Rows from block 10 of a small multi-label image tagger, named by matrix and row number. Rows with one number belong to one neuron. Each number is 200 + 40 x the weight over its row's rms, rounded and kept within 0 to 999. All counts start at 0. After the name is the row's rms in percent of the matrix's.
After each neuron's rows are labels from the 100 images, of 14848, where the neuron reaches its highest value: "colour at peak" is the nearest of a few named colours to the mean colour under the peak. Only what is clearly more common there than usual is listed. The data: reaction-diffusion patterns (Gray-Scott).
# fc1: MLP up (model.blocks.10.mlp.fc1.weight, 1024x256), inputs 64-127
# fc2: MLP down (model.blocks.10.mlp.fc2.weight, 256x1024, transposed), outputs 64-127

fc1.175,099,198,208,156,182,197,183,211,187,139,177,293,268,199,203,197,191,188,186,177,176,241,202,159,196,238,201,230,205,260,182,206,190,184,206,150,220,161,193,207,195,177,187,187,10,178,193,240,243,203,209,201,201,156,172,194,241,206,150,246,197,181,136,242,206
fc2.175,083,199,153,186,223,255,199,225,158,229,268,211,240,153,280,155,182,92,223,186,207,196,212,180,178,238,176,191,271,266,197,187,161,233,224,224,188,139,223,152,149,194,148,242,202,223,162,202,186,206,222,249,194,299,167,170,207,260,187,213,169,140,187,201,169
colour at peak: grey; white

fc1.370,102,267,181,222,196,266,204,134,150,178,272,201,196,137,251,225,203,156,248,190,214,243,167,170,241,151,172,197,244,176,190,175,176,197,220,209,278,133,152,208,115,290,184,241,214,182,187,184,289,230,188,175,200,208,207,247,226,163,208,241,146,202,233,177,146
fc2.370,114,227,109,241,252,257,161,205,220,148,247,171,239,148,270,95,202,219,208,217,216,244,229,268,173,302,238,192,221,206,249,238,184,155,244,205,164,192,149,231,177,165,178,175,164,211,162,210,191,190,180,189,188,211,111,214,177,268,107,158,214,227,271,194,164
colour at peak: blue

fc1.558,109,281,193,203,142,205,250,251,173,191,223,222,207,142,199,183,189,93,166,161,156,155,234,195,261,177,227,192,240,247,209,136,188,245,125,131,209,183,173,233,99,186,156,227,175,134,199,186,156,199,202,176,200,172,250,238,212,193,195,174,156,180,229,307,125
fc2.558,110,278,204,215,207,119,196,217,139,212,289,222,168,139,272,154,262,230,153,227,225,205,211,142,264,168,158,274,168,190,200,170,240,187,147,164,167,140,246,173,126,152,206,200,191,255,222,204,209,256,151,210,171,281,197,156,252,229,181,221,205,193,132,210,159
colour at peak: grey

fc1.337,093,177,174,236,240,158,154,282,165,213,205,264,166,230,200,199,183,176,173,260,238,299,152,214,141,229,205,245,181,191,257,214,202,162,152,128,249,252,310,205,126,248,186,201,212,162,258,139,227,182,222,257,204,179,165,160,194,261,190,187,195,192,123,215,167
fc2.337,096,161,120,218,247,184,190,159,104,211,268,167,189,218,200,210,261,259,235,168,179,179,253,308,199,183,145,182,222,136,153,288,264,188,188,168,240,244,311,153,251,189,217,178,224,237,214,254,232,251,212,228,147,99,226,227,168,238,128,245,223,225,189,176,237
colour at peak: blue; green

fc1.247,102,190,192,230,199,197,245,344,165,216,180,183,265,191,131,192,120,135,214,210,225,190,196,244,184,210,193,175,172,256,238,244,180,213,169,167,240,158,270,200,172,272,183,229,176,204,211,140,191,196,256,201,263,267,217,221,190,244,150,189,229,171,147,156,185
fc2.247,096,214,192,229,111,194,196,148,213,176,160,174,226,245,250,254,184,171,184,163,184,217,167,161,255,185,195,198,120,207,242,246,154,195,177,208,227,289,229,205,243,217,213,196,132,190,215,271,195,184,206,113,229,212,175,176,268,204,230,215,161,188,259,143,178
colour at peak: grey

fc1.153,107,164,253,108,190,199,151,205,151,197,195,181,206,236,271,163,163,166,201,171,135,207,226,180,154,207,155,233,218,246,213,219,286,166,233,158,284,104,181,181,235,209,194,226,203,185,295,225,157,232,203,245,214,262,219,234,207,209,221,282,179,128,181,234,210
fc2.153,129,303,135,222,175,222,182,211,237,162,175,246,221,152,234,170,180,120,127,225,246,237,196,243,224,261,266,182,197,314,252,179,150,207,192,161,196,218,170,259,162,230,183,177,240,211,175,242,184,223,170,211,190,143,175,214,182,241,227,189,117,205,179,227,164
colour at peak: grey

fc1.180,101,185,195,199,218,185,166,209,211,199,246,198,242,150,146,178,202,49,267,195,181,169,210,134,240,219,251,222,204,303,171,149,201,155,182,183,178,187,220,211,169,186,126,236,54,209,185,188,242,175,215,141,170,155,242,206,224,212,184,174,220,228,159,281,207
fc2.180,085,213,150,226,192,237,234,228,182,213,218,216,229,99,273,176,204,72,203,269,206,226,254,177,196,264,172,150,300,398,237,186,170,204,222,200,214,147,219,189,169,204,175,241,229,219,142,193,170,209,206,246,260,298,162,193,191,243,204,229,174,155,155,231,155
colour at peak: grey; white

fc1.649,102,237,257,175,187,253,259,190,192,202,206,241,225,228,196,215,190,211,220,274,155,208,150,155,161,295,167,186,238,195,246,174,260,168,189,222,288,109,135,144,159,289,204,174,199,176,267,240,136,215,207,254,235,205,210,214,161,214,228,288,177,223,153,223,234
fc2.649,114,221,218,233,125,154,237,248,222,240,239,230,192,126,292,208,227,126,209,217,136,205,231,190,189,194,186,176,252,236,243,268,155,209,215,223,258,113,209,200,167,206,201,210,247,239,114,211,198,241,237,168,230,271,141,230,206,211,144,198,239,272,224,215,167
colour at peak: blue

fc1.303,102,231,197,231,195,211,227,187,170,250,258,234,187,151,124,186,186,175,154,216,224,219,155,246,207,195,202,301,281,219,172,194,172,170,193,204,207,263,277,189,76,199,132,184,198,226,187,145,209,217,143,190,173,184,189,238,177,213,300,172,201,177,228,177,201
fc2.303,107,213,192,187,188,270,181,270,195,164,195,219,230,138,210,187,236,136,224,196,243,247,257,196,190,249,255,155,150,284,167,173,162,164,240,186,160,214,180,298,187,237,186,207,193,216,172,199,211,181,221,203,239,224,206,172,171,222,158,201,181,223,211,248,153
colour at peak: green

fc1.218,102,186,198,181,175,214,205,252,212,230,207,148,200,186,138,216,233,213,170,240,249,225,204,216,167,189,208,334,312,228,286,151,222,179,171,212,220,202,112,186,193,137,250,189,227,201,309,216,151,203,231,206,144,197,244,198,205,280,246,225,231,249,180,158,113
fc2.218,090,209,193,188,226,180,199,231,197,222,273,239,220,191,195,115,209,263,217,214,157,219,200,223,235,125,159,292,149,118,212,243,177,230,197,207,231,171,194,139,172,196,165,216,116,206,179,239,264,231,215,185,226,227,165,226,224,211,188,181,167,198,279,201,149
colour at peak: green

fc1.632,097,241,225,221,247,185,195,251,163,254,203,162,205,112,90,208,178,175,179,182,232,229,149,253,202,208,189,226,245,241,202,143,193,144,149,285,207,196,283,229,144,168,91,197,198,270,192,240,206,207,153,116,166,186,204,158,185,210,213,203,181,259,158,192,172
fc2.632,092,161,194,233,265,228,247,213,250,182,102,222,184,101,185,144,168,234,204,246,190,269,264,205,129,202,254,194,148,157,181,275,205,223,223,169,155,158,177,185,191,175,231,190,179,169,174,198,149,217,209,259,198,157,241,286,177,228,131,187,193,275,310,243,184
colour at peak: green

fc1.442,068,229,214,139,247,178,230,131,215,261,257,237,234,164,132,176,124,256,279,219,211,217,219,284,177,185,209,150,244,168,211,174,206,179,198,180,276,224,175,185,156,232,180,143,208,231,213,233,215,226,206,164,248,222,217,182,226,295,242,199,132,203,154,188,146
fc2.442,048,191,199,188,242,250,145,259,146,163,222,203,209,146,206,184,269,266,219,193,175,231,119,214,175,186,221,213,178,174,221,127,222,214,174,204,210,244,180,153,195,223,230,263,155,268,254,179,207,169,232,176,157,160,213,210,289,273,223,201,189,202,182,221,155
colour at peak: green

fc1.361,101,271,191,179,211,205,242,213,237,209,254,214,207,91,108,210,185,85,283,165,232,251,177,249,213,217,198,307,263,257,206,180,204,191,205,267,221,260,164,156,169,203,144,124,215,208,225,212,196,218,198,254,247,180,221,171,151,189,167,214,181,162,231,275,182
fc2.361,101,217,191,232,158,258,203,185,206,190,182,224,215,70,263,225,243,112,210,228,234,227,254,236,223,296,192,160,209,307,252,140,188,151,189,216,212,168,233,262,147,223,203,189,270,233,141,142,186,203,178,216,246,203,251,168,184,196,243,261,248,226,249,260,140
colour at peak: brown

fc1.246,093,218,201,217,161,214,214,165,123,168,217,202,241,244,267,208,230,238,221,154,161,167,261,189,207,197,147,304,207,177,196,162,177,194,216,155,211,158,173,174,216,210,221,203,139,177,202,204,192,245,176,243,232,212,177,215,260,209,222,196,199,240,62,201,247
fc2.246,083,202,214,262,238,174,191,147,214,218,229,164,247,238,230,240,197,226,218,172,231,207,145,227,173,221,200,257,213,174,260,211,221,192,196,230,222,213,231,179,208,267,194,175,228,218,170,134,193,191,157,190,221,205,215,235,190,194,188,202,177,197,169,213,215
colour at peak: black

fc1.527,095,208,251,170,145,222,147,235,187,222,198,186,187,232,198,227,190,237,205,296,201,251,161,181,234,205,160,215,266,204,237,215,207,182,178,203,207,171,144,156,136,239,229,211,246,208,301,189,169,218,247,217,197,212,174,187,223,225,217,247,176,161,248,143,205
fc2.527,101,189,264,272,249,209,221,209,227,228,184,197,123,180,198,219,247,223,156,213,253,168,181,141,168,228,219,213,281,209,237,205,233,185,261,214,201,197,207,199,224,193,199,207,191,201,235,162,141,204,255,202,219,231,232,189,185,224,183,143,278,248,243,267,122
colour at peak: blue

fc1.70,103,222,220,226,228,241,165,218,223,144,173,250,147,154,199,185,203,220,197,181,209,195,210,141,170,281,213,301,244,170,263,179,176,242,193,209,159,168,205,190,159,254,214,222,192,228,198,223,188,229,172,261,214,210,180,191,265,157,202,250,180,193,178,127,150
fc2.70,133,181,145,248,198,241,211,224,264,262,220,171,191,170,283,197,170,274,193,248,240,221,260,166,211,228,125,163,234,232,260,214,216,250,234,213,176,188,238,229,236,132,137,228,175,204,193,192,125,228,203,142,128,262,162,212,148,311,161,250,197,194,247,176,222
colour at peak: blue

fc1.292,102,268,215,204,224,250,98,251,206,220,267,200,197,202,194,202,175,183,250,172,181,181,235,155,165,241,198,241,309,180,203,115,183,242,116,189,187,173,165,205,112,166,196,193,237,238,209,269,216,272,249,206,187,286,193,182,194,191,240,192,200,233,249,135,239
fc2.292,101,196,135,140,220,215,180,177,184,157,179,268,195,238,159,174,239,236,184,254,182,236,163,159,195,188,234,245,110,196,179,228,215,234,160,171,111,261,232,220,283,227,214,222,218,194,199,191,183,253,205,246,116,212,224,161,220,215,152,221,149,221,202,205,144
colour at peak: green

fc1.164,109,189,189,144,105,218,225,228,148,242,179,221,194,215,176,186,153,217,250,218,161,227,248,271,142,206,171,200,245,184,202,241,243,141,163,197,170,225,162,174,204,280,235,187,190,171,233,198,142,248,205,239,157,200,225,218,224,178,147,269,153,140,218,163,223
fc2.164,110,185,185,209,209,225,101,173,199,171,278,226,220,170,234,236,147,180,283,183,182,216,228,267,177,244,225,153,231,245,186,250,216,106,187,153,218,251,243,208,198,180,168,210,170,167,188,135,214,272,157,237,254,182,193,228,204,197,126,245,220,251,197,241,163
colour at peak: green

fc1.20,101,130,227,206,187,202,219,134,222,172,117,222,342,153,192,220,179,232,220,224,203,279,131,154,228,151,225,176,213,184,186,159,194,148,198,205,194,152,187,187,187,238,247,176,157,137,222,183,118,197,172,182,162,220,195,215,165,216,237,173,243,183,199,294,128
fc2.20,092,235,188,191,164,218,163,243,179,217,216,189,207,165,153,191,284,188,197,172,222,244,162,191,298,212,201,158,187,212,225,147,232,163,239,195,247,263,211,193,153,146,205,269,237,306,230,222,167,148,161,195,217,185,174,219,211,185,233,174,185,188,184,246,207
colour at peak: black

fc1.115,100,158,261,93,174,233,181,209,194,223,165,241,222,111,200,180,179,178,180,177,236,204,203,201,113,216,155,191,247,241,182,262,257,176,185,177,221,159,182,184,170,205,222,237,204,238,268,236,248,224,222,264,215,262,244,194,259,267,194,291,227,204,229,222,219
fc2.115,102,231,180,201,202,171,144,176,238,176,168,166,220,142,294,163,86,163,169,228,168,233,239,250,221,203,214,176,213,256,239,155,143,200,214,224,180,155,181,264,232,241,137,227,125,233,180,250,206,215,239,191,186,258,154,175,141,275,160,170,144,220,220,214,186
colour at peak: green

fc1.423,096,201,237,265,207,260,231,175,173,168,246,151,283,198,219,206,167,199,179,176,257,238,211,226,149,212,180,204,264,162,221,220,231,223,171,145,267,215,150,166,159,227,212,183,229,256,250,143,265,214,231,183,190,223,190,237,132,227,278,216,159,225,159,231,187
fc2.423,111,129,225,190,168,224,197,196,176,176,178,195,173,260,172,178,147,260,244,182,160,144,204,228,108,184,221,228,259,159,266,207,197,281,262,164,253,198,199,169,156,236,168,235,201,187,229,176,173,232,266,178,144,186,202,216,206,218,203,232,203,252,207,157,211
colour at peak: blue; green

fc1.407,124,186,153,181,195,196,169,189,277,195,160,197,182,199,221,146,219,75,215,193,133,178,199,172,175,169,195,216,182,262,156,173,235,211,190,204,227,196,214,196,179,185,126,221,125,177,198,209,221,216,205,150,158,181,189,201,209,166,145,187,209,129,173,189,192
fc2.407,104,184,153,179,197,211,264,201,281,234,245,157,151,233,248,242,194,156,183,268,233,255,194,139,164,237,226,184,327,466,181,199,202,216,202,229,182,174,192,265,186,223,174,227,262,266,201,247,191,250,214,251,291,151,163,141,191,189,250,232,207,213,154,205,183
colour at peak: grey